{
  "model": "spectrogram FSQ autoencoder",
  "dataset": "chords played on synthesised instruments",
  "train_examples": 52083,
  "n_mels": 64,
  "hop_length": 160,
  "input": "log_mel",
  "win_length": 400,
  "bottleneck": "fsq",
  "downsampling_factor": 8,
  "encoder_arch": "efficientnet",
  "encoder_norm": "batchnorm",
  "encoder_activation": "silu",
  "encoder_channel_attention": "se",
  "encoder_drop_path": 0.1,
  "encoder_depths": [4, 4, 4],
  "encoder_kernel_size": 3,
  "encoder_stem": "single",
  "encoder_expansion": 4,
  "encoder_widths": [16, 24, 48],
  "loss": "l1",
  "latent_channels": 4,
  "decoder_norm": "batchnorm",
  "decoder_activation": "gelu",
  "decoder_channel_attention": "eca",
  "decoder_widths": [32, 64, 96, 128],
  "decoder_blocks_per_level": 1,
  "decoder_block": "plain",
  "decoder_attention": true,
  "decoder_upsampling": "pixel_shuffle",
  "levels": 7,
  "init": "trunc_normal_002",
  "residual_init": "none",
  "optimizer": "adamw",
  "learning_rate": 0.0049,
  "beta1": 0.9,
  "beta2": 0.999,
  "eps": 1e-08,
  "cautious_weight_decay": true,
  "magnitude_pruning": 0.7,
  "max_steps": 4200,
  "batch_size": 48,
  "epochs": 3.9,
  "lr_schedule": "cosine",
  "final_lr_fraction": 0.1,
  "warmup_steps": 210,
  "weight_decay": 0.2
}
Rows from block 9 of the encoder, named by matrix and row number. Each number is 128 + 24 x the weight over its row's rms, rounded and kept within 0 to 255. All counts start at 0. Numbers have three digits each. After the name is the row's rms in percent of the matrix's.
# fc1: squeeze-excite reduce (encoder.blocks.9.se.fc1.weight, 12x192), inputs 0-191
fc1.0 122:128128128128159128128165162128128157128179128128128180154128099184128128128153128128159161168128200103128106128128128108128159128128128180128128128128148128128128181128128128128128128164128128128170128128165128149128128158153128124179128163128128128128128128128128188094167128128128128195128128173128128166176128128164128128128128128128186128128128128167128102128128128128128156128172128128128128128128128183128155128128170123128189172128153128190128128128128157128128166162128128166128128128128154128128128128171128177150167128174128173192165156111128128128128173128128128174
fc1.1 128:128128128128153128128163159128128160128173128128128169152128107174128128128156128128128168167128201101128113128128128094127152128128128180128128128128128108128128183128128128128128128169128128128169128128167128155128128156156128119185128156128114128128128128128128186077179128153128128189128107166128128173175128128162128128128128128128178128128128128163128110128162116128128156128166128128128128128128128185128151128128171116128188165128171128190150128128128147128128170162128128167128117128128150128128128128171128182156164128169128172192164153107128128128128168128128128168
fc1.4 084:128128128128128128128180163128128172128168128128128166156128087170128128128147128128128176177128199077128128128128128128128162128128128177128128128128165128128128182128128128128128128153128128128168128128171128172128128156128128128182128157128128128128128128128128179077178128128128128195128128172128128180170128128149128128128128128128178128128128128160128104128128128128128148128165128128128128128128128189128146128128168128128194173128146128180128128146128156128128180179128128167128128128128153128128128128170128165151157128164128177186162150115128128128128185128128128166
fc1.5 111:128128128119149128128163151128128165125170128128128173152128105174128128128158128128128163181172200098128128128128128105113148128128128181128128128128150128128128181128128128128128128162128128128156128128167128164128128149155128117181128159128128128128128128128128197086184128128128128185128128170128128167170115128154128128128128128128183128128128128153128100128178128128128146128165128128128128128128128184128153128128170117128198165128169128183128128128128147128128177128128128168128128128128158128128128128174128177156166128172128165195168151104128128128128175128128128161
fc1.6 133:107136204128085128128128095157128128135114165128171104128128093128152128128128128158104128128182128128128136152150157128136128192166128128159143128128128128128128128108100156128128160128173121128100160107128138105128177128113128128128160128085141128142162103155173128128128128100161182121128128114159164128119128160128113141158128128128110146128167156113128128160188128128128114128128128191128168128128128128128128128203128146128128128170128152128101094116164128128128128176195170128150136128103097149162128108128128128154128158128176128111091092128179167180128128155128154112
fc1.7 128:128128128128128128128162148128128171128172128128128162147128128170128128156151128128128173180182190128109128128128128098128156128128128175128128128128128128128128176128128128128117128158128128128148128128158128178128128146153128128183128150128128128128128128128128184067191112128128128172128104162128128180161109128163128128128128128128170128128128128157128128128178109130128148098172128128128128128100108182128160109128178128128188153128189128187150128128128145128114186169128128171128128128128162128128110128174128176165154128158128160178162146128128128128128179128128128158
fc1.8 090:128128128128128128138128128156128128128128128128153128128128128128178128128128128128128082081165128233128129128128128177128128169170128128132169128128128170128128128128096128128128128128155096128128128080128128054136160128128128142128145128128128213128128128128151128251082128128128189128128128128128169128128128128128128128159128100144128128148145113128128204128176128128128128128128128160128183128128128128128128128149128187128128128147108165128128128128128128128128052153151189128128128128128128144128128128128128128128128128128178128128128128143153139179128128128128128128
fc1.9 100:128128161133089128128128128151128128126113146128153093128128081105162156128128128133087128128153097183128132152128130156131128170163128128147167128147128159128148128128098141128177135128154099128076141080146128068137165077128128137128139080128141160128143128143162128195091128128128174095128128096137161068094128146076128136156092092128102128128150121101128177149163128149128107128128128166128169128128128128143128143182128167128128128148128153128128128128128128128128078128178172128129128137091128141128128128100128098128097139109167128106084065148158157172128128132128139128
fc1.10 131:128128128128151128128163153128128170128173128128128168148128096174128130140158128128150166180128190103128108128128128108128153128128128176128128145128150121128128175128128128128128128164128109128158128128165128166128128148154128123183128153128128128126128128128128191088187128128128128184128108166128128175167128128151128124128128128128176128128128128156128105128183128128128148108169128128128128128128128186128150109128173112128190165128163128183144128128128147128128188170128128173128128128128165128128128128172128174157163128166128165186165147103160128128128180128128128165